A small sound classifier, trained from scratch.
Model: arch conformer, layers 12.
Data: trained on telephone keypad tones over noise or synthetic speech, 39062 training examples, 7.1 epochs.
Rows from block 6, named by matrix and row number. Each number is 500 + 25 x the weight over its row's rms, rounded and kept within 0 to 999. All counts start at 0. Numbers have three digits each.
# fc2: second MLP down (model.blocks.6.mlp.fc2.weight, 128x512), inputs 256-511
fc2.13:469484510515497525507580487513487452496501507496504492481519467511508511501491521492484517505495512508501519509494501508484506498516511509497617488493454501495554497491501510481495475527533492456499544504473493491508465495493523537505493568513495501493493486498503499491472502500474566510472481456516473493533539496486485510505451493519463501516511466496526450513480513494507513496511485487498505505521495503531514501490477509515491458508523496457522467473477499495495520464504511501495528486528522500513530487484494510504497497508503520483499508511491507507506439501511496508504464529527461495495504487491507541496470490500507503500485516501496490500548502502368521557491493493497483504516474496493392430521478510514510543514502506532450489431522507506542501469533511
fc2.14:461478527505494497487521483505510485512501491482498495537470527499501533492480495488469502484501492485525507494491486582532505496467554508502561497520487525486390476495511473485509503474472505467497466490488505489510534501500472495501499456499462485421523448505488505492564508590477622467477483457516503475470508501501526520505454489462486515498517483512495418501529491491502490495506476510470502485436478523528517509484498494504505511501495487485482450479509500494498510492512490489502570511531486497504503542529516487507488519498490511497504511473473488501500496476455497497502492510498501476493516490492519553489394507507491501495492498507505496487487495476453486443476520503463481489500488503520566515498450502506499471483491479474590493514491497498507499492607500
fc2.15:546496508500494499497528486499505515496499508509493456419472476484520508499475507508510494493496497524476498494513496465524475503488548522488556501508468484499587499483476498491510481501526464415506554498528497490490418522478510462481500532496509483544439482490489481448478492538467644495523500493507502499510464488491527494513520497527489474574529486494501431490500527481513471499483522545510494499547497481510471498501515497473477455497504491503493500461465503530488542478487517515494505514505479499506480528479496513504499487519476515487468540498470500509517512507541507499504520494488488490493526516502495528485563501500496499480503496502432487452524497505537531558455500495508485497502492482494466500505494508495514469498490486486487529472488506497565498520490538
fc2.16:479510485509501504502494497537525465521508488500479475459492528501506498483483511491512497491488503500508515506506519489472503506506495504489436509486496512517590539492480523516508467480500502501456562519490491493497511513494518478497497420490499488503499526484503509459487515474499441526509499543532486486475572496502475494528471499520462500477499462476472473492468466492511498484525474378522500511503494484486484508498486492477490511468471500512517462527510477513499506498492504498499521500489508507522483493454473506513513490519517511514494505490482492503501511470474506503496527484513471495477501463501513486459470518495500506516491498491532508509495507475476550597514499519477469505555520498494337517523463500491504540516476508505484503482498503495467499502506581
fc2.17:475522492495494501510494480526504521503504498502523469464457478503512485510499499499482503495510496501531501498502491559490476472536455524505566490490492523504556521509426505482494515529556512519521513507466504491492505511497499557507512634511502521517478467504498496478515487482483422527486473452526503466527457495498486503471534506510543532546532468489523519510481502507501508495515531573519500516544506493490498488495505498501511551542534515483480510490512516520500540479507504486498494493484512504527516477491499502485499498488497475511508514526519496496507416514515497504508486531508486487490487502512501566509495495516477505509491510494428490518500515520419517520490514511501482505486497496469582478503559490501511542506518483529466514533495504498555500487519486
fc2.18:485523474509490507515488501488487537503510519515504475499502489486492541533514476498529510503497496458524495514506514492488490488498415494500462515476496498530570514511495510503490508477489518594489576503464498517486561482501529457487524484497480501560460494508495501527581543514467349514532501505492499501469511501505487458520502480520510519500504496474482590493515474487495503496504516465517519511546502508460486510522500506492491519513505516511500476499506516529502538522496505492506547504473478508512496498461496502497516491521509504508486502496533501506525495505560520516496516516486519510480517494520511530505562500501505500509506482490525489529498500517461522476490491513490512512499525504493541492514469515490505556486501523502501443518480494495429503499419497
fc2.19:563481504490492502494513508572516488514504489502479526484511493499471505480484496515518502491518484543526506502507514473511533495497522498501549490498520500475610482529515465508491465461479512528488396505521489502524572517482510475485541402473511492498526506498504527505519504526498518475481503524504537493503469511509539504509444516489474475533503534491502420499515549492514501493522483468451515481582475467492490528502500517456497495484479499520481394525483501480500511506489487514497520495486514501505480481492498490504492519501509543511474466492483495510512505504539484493501511503477484513502500482481516463487548453489497494493484501498504501437522499489558559461475505498504497504485479468495493516498467488495487475515500529485509456500504504518558498562532515
fc2.20:413500518508500512498584492499498467508505492505509481500534505504517523529483499492497500499518503536527524491501505495491506510490523520500563503508486508518474488509507507503531467474520480416528505504467508489505404495492496497518493549500501505504504486498497475479490513546496597450525498495526488505496534509480500508522446483504519469503505424512487488499506472504501502499525517403526514519437509472514487511487494499499496483496483504469524452471443509522510517511504510506508513504512508508519499511464501504523494501519515537503505529496469495512509490479494524502523501508498531484481500498501514538478432516499489504509469488512523505470535504493344505555489504516495488509517499511496419496522497511511515495505484537516520482464478504502486500514515488
fc2.21:475475510487526500486516495518493478492496497490484525534504553507514504485487503495486491513475515520488505497473503478483509491504563512507504497512502500493518504493477478489499451475513466417502490506541501492512408514499502457508516469496493500524524505486500501440423477467508632510474512546509491513543507510509529543482487527501491470495487520538487460511492486500506501499515457499480502483498496504542475480500487500521504466498498503558529509504506499486501508486502501493514512506503506486484526522513524519508492497488485448495488497475473501518491533486480469493520486475509500492507462491484488478511388516507480502497454521519524504521514494501453495525511510496491496494496502496512450500512405490490509499517486471509517523470530495515445500515452499
fc2.22:482486484504474481505502521494482483489506490508496521533516510502508488502476504492507502501503510509533506507518505456506525498478493492503508499510494497494473500513564522492511506493486515602517473497499499481518510469498490481512494436509486497458507487506499501536544507522473413466507497497478514493506511514483457479486440482490517521477498501504482508505515511496492515507487496421492488512467505501486503515508512493483499431515503493437476537486516500480495474511526498503510509481513509501479491486505491481486504501514503515505534504504479512481496485505451489501504485517494478503549504482483496511494537486499513502509508476489534489473494503491525491403481497505476493504517486504495417480495446481510480527490500516511535515497491504499592503469585452
fc2.23:470496498502494515498498501564464504484489499505529498416487438502498480513506510496516502493503491491463511502505503439526512481516507485502523483494526503507571479516484507494487488516534505468511517515488492510525567473490502519507513571491528480488508559516507518523475489427517574471552480480499515496504496496486497510502533511525489493550497478512509481503455498491504500499499512454510493526596497507487492500490466501469494475495496501499501461503466495505498514493495509506489430477499534510499518472519495506486495506504507514484522462523537499501494455511576503502522505486504466516504483504501494469516438467492497493514491504516484507508514511495452525554521495498522527498476478479459500432497534492500503475519519551552435461480532503508524497472500500
fc2.24:525490474490500497502483495519513518495504488506492512418478500493502523515485513497502517487485498493527482517497516444474504497509495509498686477479501492481588506505520518498482470496514500563497483500520493489500582521497516441493537455484495535534492473500504521416522507513496481525479522510496488495501470508523534503510527512490530479594484487525486540494512521508489493509503471551490491507533506525508473471486545509414507458522522488527510525488523519499501542512494497506496534495470503491490499490482467498478490504489500472499483505491488490509528502537552500503524511485488509511501481460508496446496504516508496504487461523502461475499514515519534552463467504509479472496511483505502493484511468484488501531504508495518473536483515495494532503485473517
fc2.25:463488519498512510491479501452492468481499475506514482489466494499466511495498488497485475499496511482525501491497474507526502507490498505497487502505516507509434497491491515474505512478485499504503558504525498464497486484496472466504512499526494476444542476510500508538515488551458550484548492489508497491530542497486486504503526515458514521494498459501453468483467439487499474499489519480525509517453495520511506504526497499517490560488479509473463478501534472494503490511502519501493567498521511509491492537506495482515501480505518539500488534498473474502492512485470523505502475491512517498470507525475481550465410508511491495501521463503579520496465502486530484486513503500499443505536482498484553489482472508504495499490495528458627502452463495507472503513554494
fc2.26:544494492492520504517456502550486504480496510493504518499501478503488470524485515515510505491500489507488493504492488487532530479508497480505532492519515499529467489506502489493492522479507467452515453501511496535522658463497498500487534454465508499450542538501505501474472511441555568529440499487484527484502521503527519488483460483514490487514494521512509483501510581493508497497499478555502456479523491504504497492509473529464500511525484485511523470499510507479500498499506492503509474496468519502506514492496494501486507499493490463501501457525548545495489543512533446488512514510513472498523459476488503380512432474508507501497483525506473496511514502497522484559522507472520553494468497488508462474490500475492502511490483479507461475493535498524472501495519493
fc2.27:477522525498497512516531499535494528509496505520496492479492481491496484489512504494493516505499489485491507501498500485496494497506453504496495496471501512502539502521488490494501487527509501486479554503487500508501567508505525538487523580483510505521498494498501500446475505466498459536483513453487510479520466501508519503508499495503487509526505465500516582509516500532523503494505530559509497492492487498516505500494501502499496461500516488514528495486474508508507519506489503496495478495471492500516497487477484517508489501500507479503485505503534483494497422505536478503451514498499480496514493469515513477484492518497518505519480519493424510537482490538378515551502505500487481506516504491498518417510578519493516558505506449519421504576510513504507505513432487
fc2.28:523494498512500487488512492480490474513505517478498497582522508498483524477497487484508507508501500529510517528505504466507498487503424487510469512507480497497521502467536522500499510496485522598509491506485493496500589505496534505499543498511515523508467496497500520521549516502475338517477500522482534527495561491509468457509462472499508529458508577480517548502497527486502518500494484541479505493507490525511506501498517487529520486508494525472469508475500487501491468491493503502489477501525492502509484504493499503497517515503504528503494517505506515487508492493475523507482504556470503487515524504507520537495593470488523500490537482477526491471510484481514506413502506493498467501495504504508480485525459491491497584486516495483548489506496496477514504482503475
fc2.29:516497505483528506504511495454480459488503505496464505472479491498482491481508506503487504508485527505478491513493510465513525493512490494498491508503483478547511497482460501485493548580487473462524490516528497477470447508522474491504504394500515497570534516509502529501469502474511564558484493562497495519519483501486520492500522507540482480509498507463530565500469503493497509500511477607477506505567500491529517489512492515507499538516468504561499565494495487490494466507511521498483501506505481507481494524456506504501486476512488519489479475504471503496500550491576522492485504494512510506498494503480475509508498487511512500495523513520496499490499499521520509511532511469535517488511543492486513522509547494511490513524503482485495514502501499524498501514366455
fc2.30:521495502506514492491567501549495530510495496502499493417483465495507461538516528502515512505500492515494504516516505438475517494515497500508506477509491505520510500518481517506490477530523504436489529505464501493494586470509507495503501473496502494539489514503501511501472489460507504504468488522507502534493467498488498501491508485534510488559507545499519520491525542479510490496511497573518479508541502457479473481516470507482511466469489502520479471508445499496500512488505512518493428477468504503504515453507503497510481505479508511489498484527479481510498488503623476506529515525464503506513442519500508549516533486502499499516513482494430491470533506524449507561516510504534526513475505486488543419512466509504505516530518526529423467547511509497554500524428536
fc2.31:391497492507496509510519485528488507496493507502518511454466495494488507519517510495493499492511496475498492502490500442523506484521527492502489487512500515511568484514466497514493480450522486478472564513500492497523569497493512514512509439506504479495528526507506527465524508472495579432533484448506495476516482506527534525505524514514520488544472458530473479499462472493508492500492491446508496505562492546507519486508502519488499467503522510517522430512503523500503540478496494478509508508470520500492523549513497502490500504511519460498507488494532492511515571478527477508506523479515468501513520479515498557510368500493491503512466506509558499542488498517366519525538508496487543498484500486496561535498438500497500502498514526497518489490546503525441502490515530
fc2.32:614501504509484494478391509424501484483502501514484499546522517509498528463495500513509473500484516491511494494502493507480476494479526492493413512482497486473570501490510489498483520478486494540501523502558493494500417507489474478492515530502499534477484505474495506550502511495480490539514506489489504503503532483505459485494463492481499524454515580486488464492486483478491499493487506487510499501518493500475509503507507479493484557509510508483478526509560491495493468501501497500497492499509493492490481501497516508492505475515471490488511508500506529501508537499453506500489487517505506497470535490486490464495587505510498494483525505495518483505481491461679492501488476500515497483478511507483482557483470495483485464482498505476514496499495480493438495480533537
fc2.33:533501494509475492477505485542504505507492503484506508517540464487487507528503519503521528511507484514499528510519515504439499503487498505500532493516513501496587512490499493503505426500492505549461475513507491492510538538481526554502520574478495492514503510500493509499477500468489502451504532520519517539461522493500506514498515496498486496497488577492523453513488531512518473486485512478523514506574481502489502493498505486464488490432497508505468459514485500501507468494488489494489462512498512502501489479519489509514491514490506502512479478496517488520535502515501495497501536500494442488492503518521514501491499488479508499522491491507483491490506505466521558436539513508495514506508461494486494490502454504482509507507514531533418473464509511486558500574510523
fc2.34:446475514503501494478509501552487506490491494484523558528508495508498482508501508497470525507481501502485514492495498495531516496496518497512435492508499513524338461527500470479497502468502491467508506503496505500516640468508481506494487469490466476444554503504509501474501489436522537463471494494509502519498529507492509492498498512469500483488437472513492496510529501478509494491479469510488471483463506514522498486494492498513516505484495512517509505527502501462509498485520495496502470479479525498479514514570515491491493508484509472498506478509516506481499551493513450500532480483520464498530436530473491476495396492505476497516489495504515496508490499480436441538538508496497525499478506493505559493511418508496495510502499488503551468555545490479511500470562514
fc2.35:602492516492515504483470498493502494490499494499507504417464529504500512468491501506492497491499486499512491506489502584489478508491528502495510490515513506470516516510411510478491534473495481407520447489490502491493448493501471512484484500502508512484495478509499509455499509506485614552471521545508490514486489514493532515504544504478508471512556558492489437481482551497492481502502499559503495510543496491506501486497503495487496509514465491535491424518555510501497517499466484517489527496513489502491480483487514497507488488489479488494506521497432507511505529508491503493499510502475515509473498496484502559502499499511491493483522516509431510471492501519636508525484497504529472482491502507486586514468496485497486478506492498512478499495474489507469496520521497
fc2.36:507498508499499496480502507508487480500500494473493507597518521500495530483487487504470488486507496526515501497498489457496490504484541499499518512482502506475594491489547490499491481479484495514512450502559493474513480560484486502505522535496501499449484492488490481532537500540499542539552482436490493511529514492503524509505500521473495502477532496513483460493486466517498510498498519451495483496518496494506498552494501508504481483498504510433486488515509476497497538490511511497519551529488483496501474519463494502488500481519475511490486491465476504492498541527410495496474468503515467485471522484475493533499506499508507499456496490499545496486511477488542529435499489496485476503485489479488431550509488474514491431475471503461555511432515493500518500511620505
fc2.37:524490508493492495492523482499498456486497469499499489522523501494503508477477504491503509479479492551503513513489492531495490502474497489492572502490503498514460480490572494483504513497471470477482477498481485483526609503499485481494504511478479492446530451508498498500539504520465578518437489493469501489497542500494467488503437486499473498495518494480523490498492541501491485495458493604486496515437487512501499535489497503470485513487529507446486474481494493479489492477488504515488499495513517502514490511462497498480492515511482531494459499488482526475500512513509468493473471524511476494528532480463504492472528471502527498494503495487448490442500487480549501484483496494497465482515479494503412486499475494504495539479498445493503460456510483484602497518570484
fc2.38:517513507496505503496492491457503513497498505492488453529480503490525506490483491494507473501490490454472489505495494547515466505503548508498461511519485511488501523472484507504501511513513493403478512502505500507479432536499511488502492520502481487535480495496486499480518493508486672499527485463510474506502459492504512523497526518534458501523539542497508444492456488488513479493478523597510498499581501508509483512505512500529474498490493503487468500502505492553494510475496509510506531531516424492504508512533519503499500493507486494489493512487504502501499466484472510505484492496470505494495533511499502556497515515504504496483495509510482510531477492488517504508498490503503486495497483478488586553515513492501505450495479476483482528472503506486472498478484531
fc2.39:509510515498520516496471512429495503507497510527473513559533543497508526509501483497538468497504508516508514491497497541490509508486476501499457501512502517519451507523528488521489474467458502505503495508501498522504420491510486443489527403501493499486540515481500495524459521503489468511513522537499509490476510509511475506506467506482516505461522489485475525497527482502509530498498534399512506478429499495481486498526501509499488551497458482524495492515504502502504495540494497501500502501488492501492502507459508495520507489499510495514460513500526509507507531495524493501491505497512534509484493498500506411481485504506498502520493510518541502485502503492503476528511502496499491500516532506530374472522497509495512492495496494491504471493494487509403496531457538
fc2.40:528500502482528490485534501483477454498502492497480493541509566509493516462492486501467506503483500555538505513491517526488513524495499507502501500491503497498537499501519501502482518517463515532486459507507490465488516512517485472500549427500491508536530458512500504520521494522491501522470503608493499530503520504486494482500504492462472511498529501478500517487514515490499504489513500558456500482497503470484486509521495517485502519488497490533477507536500492502502521499500509519496559507502492500497497489501506497497498476492497529488452499483439509519504542501523495505478483523498483504475525526482490508473538490512510498479524506493513505444523488488534528468487480501516479512498517492502530544503442505507498440510484466482552473477484493479406500519443528
fc2.41:547503482506503493486504486490503464490503492492510520554573541510500488510502491499498513505515506561544500493520500508477522509508496489501584501496491498510458486487551476521511514515534475527519423495480508490474395495502479538526492638505501525531512500496502473512437494461503398498497514597496516535536542502489471491492482473540508460504492537508510532498515490484501507496516492520493506512520512465463494482485468499517509484503516501474533535465506522492499464510522494521508503492498501501492511472487487499489529487500491492500519511545466499490497454502475502490511509516504539499521538490507497495496596483499495501503525514499461490456531520465574475527472496503526488498505503512495496523499529505494505497508492495527440490525494499496545499501441505
fc2.42:437495493487510494512547503445497513506505499500486502543515503496499489501499511504501491509505505525521496506517499451507503507510494519495459515497492493515548529511474488521499526502517502515501471505536498507495359558497510492509470517491515496622447488507496493527496488456486443469543494560519512518517503501509489495492563498489490505513507453498518572514512448492507518500506502474495507510517505481480495489503529500505505493485496506539511556514490518507502530508523527491508494501493497496499525538504507502490500494500502483503501503513489498506500513514530522502495487519515529499486512522511478590518541512497491503496522506489589489504506502511428525503483505506504516507490514500495571507519485501504507480526505493509551526485497510510592500492387495
fc2.43:429513490500483501487571497554490508506501494517511471524525508501507508513506500504485505502497497528536501505517520494474505501499430505508429507469491497505568487493529491524498489528510529579495594507451501474495533503515515521531511577496489502487477483503496500515486499489483328495519504543490514510491537497493465480496476488501501503481520487522508583501507466499498521498509524505519499541494531505460477512511494502502525502494529511488511488510464497529502525494503503504502502509490497508513478416495477493497505500519508500503493511508480486500500450522520545510492523527482491492493520508511500512501472501496489503519508488495468496479523515500381513522502511525493474514507497507504472480521500507506522501511513586537437455506469504489459503483495520
fc2.44:429508503521492511498607502482492488487509511492519458527550481504518514492495499489483499501513499526530504507503492527524485513502471495498531501476482509518410499502496506493499530509500507495541462489456505497463495450518507529525433552517499500502487472519503494539482519505504476479535483505503501497491556503492451492504502486504500500524526470509522520496504484503487517512494502470514527528452499487486521505471461480519494478521511510439524495495453506535499510499506518518488515502523486504512538496513504490501503506506509517495527485511485491489492467513486554502479485495488487507515513491502492563506535495511509497497537480493502510475535524517368458566511500511504481504497491533520504484509617518522505490505487510541440508485466497509531501458532463
fc2.45:490489484500489499511486506495488517508505498487468537587537488493515500522491491501517498495497501511492508505500500441508525503496455495493520509500500512514416521502539494517511481438485503526477437504533497529507532510507522463500479400507499477536495502483505478501502497510534394505508487512510484508517534517518466488509502504481503516471471475496476548511545494505505509499503459411503503481405503503476478509505520494507505478486506498511513615502516491472506498507522501485506483498496503495492531511493482504501507513521506503506485488478532507492509576506515475495504482480530497496508469501496488434496533512501514508488504508499556494520502488514459468526495504500479515505535518502539419505508467499507502526500494454480549522491511498501509504511463494
fc2.46:505489499496460501498464503536515524492504510504534531441500457495518505544492511498494499475520494496518494494511510462484514504489529468495534509498511492503582498497463527503497503481497485508504432502489493493515522450487515553493467587505509507489455527497507508508507525471487477464528502453493496535517517506509504502511512472510547472500484502523486439507489503518490483509509490411516499533542498494464517496476520499489487470509503516459537449466499485480495510503489479496499449480514518508501476524566488487490544505511494461499527491504491500488519482501501540495518480474474461511530501520487500517507544491495501491503534488523487496493491518518568512520479504507483525506522491506484512502488610492501486470501515566508422494487489487495550496491592488
fc2.47:580500510489494490486507508514507517493504505486509506461515501497504464489494509507516494491491495519508516512504509517453511509500468503493510482496530508494483510489502493511500502486503515524473422494463497508516505499501516501491503575492500503533522508500500513466462490491490444515451507583500512508473489512503501478519461500517483463480521572466522466503501550509521497494502494512484517513494493464468490486498529498482527506478486508511511498528497491483503486493507498516500464495484515503515501415477489500508492505488485486508498460512483503504503468511511491492496493524467502497519501472506508497505599491503508497503489512485397501480506502519587521521481503495514507503492499513509489494477433516478494548502518513517472486544510512500626496557439531
fc2.48:536482504495496507502470490486515491512500482504472533469487492499507489500490508498507498498488520484487494492487493550518501503507501514500653494511480520527373493513502488485506487470518496446498444491532508513493465506518511452518483433526493476510536461477502474452479492532502507506460508472518491492510433519510492521500500516497499497551497488509489472500533515505506493504523468571470511462445498518518485496501521495507514505492503497511481535483540500459505500480501504486491518482518492483504529519502496504505490514506500486500468521498500479506498523488525479496521454494534534498492465492491496479507490496506488509496464498490513490508483490542524459497460490508479468493527511493517565468510456507508504550509505448498517543500521493499581501525453494
fc2.49:472514511520474503501517484481533486525505506498514495506476501501490515515531478504492511501517502510562500493527498583527513500507492513500481495492469518514479495500461510510504505499499546558498502502471507485469448497515492532515506576529486503534485511533497506526534505541489433447547486518528501506501510495487513512494537511546522508518507484479514497515508473499502519506512532503537524522522494476482548502509540512570513515497521528491489520472480516519506516490514496481509546507496499506500503489507490501508503513510524515498515521510509474535508488480496593504496515516481524498478564524526512582490526497489498502507531493501508494506513499504461499467469508512506503514522485494488617547508526515508501455512515583482531499524465516499461501520459465
fc2.50:560506474506507499485490494468474481456504487496508453494490491506486519511488503487498503513486512507471487515490481442471490485468515479510453503485497479519503480517510516475488509440500486444502532498484493489525491494470504448514532419481518490541555541517501540551523504476465556492531515496473497491466485503508490504500540495512516427496538550491444485482428510501482484495484533477490510532547499563497444509492479490508484464503457504483530457507521523531503508509492518514526513513485483500500497517491496500483512492508499500487520500495503503498480503523497489506521477486502519506533477509500505572505536513511505488453429503508536510483499490518555508507554489490507509497442492507493502470518369471489482521472484521523515460501559500472411499494483506
fc2.51:472484507514504499505528501488512525527506506494470489495439486506511491482509504493504494504500510494493497506519508518521485508475535515487369516526480511461470502476470496500508508528477510451498499505529501499484405504491486517485477411505493476505455498506495508548548474573503536470510502492500509471477467495493512504522515505476480518502517491492515469517526465488498498499489511473491507508458487493518498520482505494556500429489510510490467537491485472492499478478505522502493528520526467502509492544553506496530509515526501546495515545485463484499490543490471523507465469503484483498495525510485508578470541522486508496496538475493560518498471490495480493500480504508489474500503503485532566534502495529510488463510493521459593537509461513521522500486501497
fc2.52:519490500499502501501459502541510506494498514510508512440473481496493493527523516511514496504497511468487491514486504529516496483532463495516505488517522482537453503549454512504515538503525479510509503504474500523518580489500509503491490466496502502499533511510505536486511502429512506496421490493497507497514449505510500501489482498495501516527471516498510559511529579513494512509497472586502482477544507520530503451505499488478506556523495498553473513494524523482505496507505482485491505500514515496490522496501511505509487515486513466513520480516551516507490484500525469505523479516509486507519449462493505474541411486491506504514511516493452496547465508524463494461525504510509519484493480487486623449489455486501512583514525439532454537542535505526467506496449510
fc2.53:457497504506533512505492504449501498493507502509474489477472521491504503466492503492496507513495516479509501504507486483522495502526493522496492508492479492535548513488433521488509519514532495466509533510539496496500395556487517488487489429518523505577472492491495509479507500458475510557482510521535490489509497510483504499510524474516491526526506424462515544515493448487496503501525502487494503497500495502533483484502505511501492497498477499546484539492506489501496520523496526488491530502527483502512502538482499498506523484490497510518485550500474512506501556505547478508496462519534515494478457486496496534498492514500508503489515508500554510503475499515430504510477503503498461495543537495495517479514505505495500544514492413498601518455477498515543499480427505
fc2.54:511499494499486516501489512569499514482500509529515497472479487508513487515492518500515504497489493511457505500482514489514509471504504506504449488502490476500516501513481506484492476475519489462527544503462492507526609455498503465497515414477501505448523531505510501516445486466516563513435487479505493473467490496496490482497457536507501492518502481489504437495498539487497492492489481474520483499540501474519468482506486483461494521545479493509505470510490530498495527492486489506512495500493541499506468471485511512484508509492502473497502471504504519487484519502502468502529496498525452502514449500492496451517439484491491494509456502509523508494534500476537506543520503507497564488480503498483339482508419478485492540500485547517509511493543499490446499455579531
fc2.55:536489500488493483478482490442504464507496466482478508526523504497540488487473517493512492481508519526510509498517500526486491519489532509482539488521505514506478505452540511504528490562525500469503479507527495477490385485506480513485486542500471499486479485470503475501446468538516501498503513534502520497544517502486433501471463502495522497484513509507501463493494491465505502499472508503519512512447516500491512518502491511498508459502503492459491612507522442466502461505501511507490486489542511492498516458490486497495502495508492522489481522502477508484498464500510517495477464511511534483492520498473485471483518479494509507512520503496429497474498498469584493572502497498503467497542466501514336475459502505502498489485488496511476489465476497512530498506513519
fc2.56:471492510501511502490489521539482490484499483519527494482473491514468520504514494504472498506509504461515497500506491481496496505480505490508429502516496502490549476523475513480495524495473522536519525498520502483510503478491467516523497521515487505440542505516505496579513496518500499478559502484503498503491511495486513504509550480482494497470506492501488462493486454502494502501523525472498503519546493528485524518484444503510500502484497489474484429513532489511499504521495488500504546501497498505495460511517510482508502483524499497491506472475464491502481582496443526496499497495504502518475496500484495529485452501502490490481536470509555505504496505492517506461523504519502477507492493507478576506486475512510485472505496588484536452474501493503448498491613502
fc2.57:464493483495467495511517489575506535512495507519497488504521461496507470539498527487490517484516496468462506488514523445529519491501484495498474500491527494501526501487544479513501445541518512570471573507488499477516556463510503553504491531476480482466462501491499498521486502512530385445495518501467506498503528499504480478487447508501516513479469485524509500508523502502511492499482500483512495511519509504472489529486514498477517458509521494468529502489487488491500496486494491496494484491499519501503487463509477510500502514514495491502508455505501472473516408495483521502486492492490470495515535485506490473510518482493496499517498480495473495515478510467507535527514501510484505498519496495504414496507515495508497512494493580515499496497500512508511502485585534
fc2.58:425493491488513494501508503497496459508500488489481519562516531502488530447496494501472490505496510497504512494491484491518500507497492512506537506482495489473533505494532486494490479524480504589509500499535502479514416551498477527512490463513481487458492481497502486509496496531513439541494501462499488481530508501495485494487480501482506533471490428503503493510510438505495524497526509457475497476476504519516497547496488510532492501497491489488480543501510489483500512500497497490501563504522489497495490552459483492495500487502492526513487521461477502483490524505440481500487462518530514492460528499484490456503465496497502504484497474498574501509487491488474495426485486489478480498524505490504410526493485486519498505496483466468600509410485494508530502513598503
fc2.59:509491513489517497504553482520492506498500511514481512480489502502499491496496509501493519499506501560482496498493506560525494500513507513506578497503515519519545484486444464504496475516519510444509462509488496503476494519502509486503531527477533510526538481508500496463401472506498586534466491504491514479518470498494525520492511497502473475564520449502536465502499532503513494500511493562476516496526476474497510509489502504488508500499487491528540504503419498491503533485482503509495516508520498497518517516482499506507484521482512548497461493481500494518507493509547481493514498502532514504501495497509511480506449492497486502504494542513460504464544491529373516566504509508518465494484496483482529477529530503495524477529505471504455518489523502512498498524459507
fc2.60:464495494487519481496572492556490552520500491487531506560512524502480435536514500491472512505523471528494512499478492512490544509505458490516497509494522500476497488501499474518503501520488504518455426510447501502500509525499501581501508548469473483487563485532504505553514488510515454465479480493491508479516467511510523494494531492517524469475494504526527530513509532548509498491505516558449496476516497492489504545478492527509516499504506504464519492513476497497508507503516499508516560508500499503520522570574512499504510527510505507498479417491478474506497444489429492499500500519490495503539518530513515583520490472488517500498501500511495521469499502528435562476516498500479543512491459492515605561482524498519504504511505482499490513489531505492489505551525459
fc2.61:579502532497481502513489486482528507511508486499502462418462515501500517482496491493490494494498488498508495498493511607518467512486537515486497497508504505480481500491446496475492536498500503406521540478469508492489500498494488492483494515492498507500476429518495495465548510580484603529475518531490489481471486515502544497512520507488499493528537503479511461490519525508500479509491511585497515515500489494503498510477518498517500508524510503531507451495525518516496537483472487512495529487494488501489487486508504507511520490510487491500489544474456484508502506506514532507485505510491522503482520502492505555486569528502496493490489500488453502472482508492603522535428509506506454491489502493498601514487513521493498488487490536466527476534486497503499495508529486
fc2.62:509512500490508508506465499419488475488495490499497499496523491514510520527521484505504490510472516475504483500513506532520508501503507502509580483501500525536384496547515522489495515481497486486485540494505504513489489490515503447533526480518489469492606485516506498511507500519486530462498502516485481512486494508507490519490505514497463504508473529490472532490489518503495493502497519568480534502476492562502500510526522493506501566481484495524517521499527517506504499495503501495513555489499487497497524505483507506508492503533522476498486490503527503513471537485511535514524483496519545522507495483500495455519447503515498501511461505500534501520487512514486478453509485510506475504488492509508574497506436537511509539501502544505525505527554498501409504514451503
fc2.63:448487483505483504497508500451485496504501518506488517617525421499500497479492504498513493497491506528501509506493473489518498502510473494492509518483502486497606532468531502501498506536487495582497447525557481502496489527499522444510496497485493490566495477502501516570544481454480442478546478482489509510537499494501448480473501523529480533525502463513526508503457466490503505499472541518484535492524502504475497513501529497478491529483512520492466634501485463484498499505520546496483479502520484499503545496497502492482483505525496520496485484501521488493499457512557511507473454535529522499487506540492483497498538474499501498497526519508540484492498489522438533448521486498496457494493483489497545468518505505508493481500506487524517487451496496515582499514462492
fc2.64:528494509502506519505487492530511527527505491516497520445460476515492485487523510491504517500503513483484507493503495568492505512525455515499526491483470515500432508541439509514500498533511529459509468495459509521500448482508512540501489550497514498541514496502503505474490503516506397521465502499525511495473465502482511516507532497503497499519500489479543570518522511530524508505520480533503507500473491454506529486493518490511521529492495519525490504500500496480511489515509491489485520504509501506521523485451490516519491509485513558517498518515528482498496456470562517507493492517498534502489467490517520467495508505505495506525505516507448503517497492549448499542477503501513471505538487504492565449511557539509515572513526482490500508529483513525497502518405488
fc2.65:549498499489485511508471502483500507461495526502494497457479440494489494522495504502529491503498517424463480497493487449513479471521554491504584485498490481529522464503548503496516470534509456439496552488504501510504445505493532496500511536510505487528514519476491500483479506518509654526534493430473477508517457492496545516500478507535488465565477517505502507492460503493508478500505524523483522493557509522555515525522489500477492459528463498510520493490480494499487504500509511511505546505492489491500490516454501506503479497516489535495490472514518492502503439480537492500518496493517565508493516482491495473536492491503505503504455494491454485543486506503549490485504480494516498493451473494470478497482540503488498519498484476491483486475537501509425505491439505
fc2.66:522521518488529492487478515495514463517504490479481506568509533503481498500500480504498499497488509533518478498506496565489514502503488508502524506489539509540429499516507489524495538533465496584514423495501503495475447534509478527513562531485509502507556482511499521511501489494509434502482495543499521511524474496481530513474515498478532511460504501480515578494528514498494542500519484540463508502473506487516526490491505514532511563497515490529490584487509545504502476519527499515494560518494486498496498520494496485510481527500516540508498497511512509503486490487450554497493501533495514504513530491514510477503497482509520509510521503483499505494488502475507473393525510496511468493508511495496539555500550506513497472514510524477508545534506519508449505513448504
fc2.67:474496491497502506523466520441493509495508512502492508524496515503501515517499495509529485507489510492529503497508493501513497503506489510498454501498521500534462515491426529488508539457495496521529492500543507527483401496518516481502464457521510518592482484498504481497471502494486436511562517534517490511531490517493487476503557494473512509523492428484467495501487441495489506510523494396508523512462501507500502489509494497512490491501468493559502577506516510508502535530505511499504496509500465500488499530521508493507515482500507489506493529484508519494492592509539540501514487465535558505472466523501489509506552525505485500488535500504591504521490499534478459527479506493505492511483545510498541478502516505496499492499496488498573501482467489493475499499417496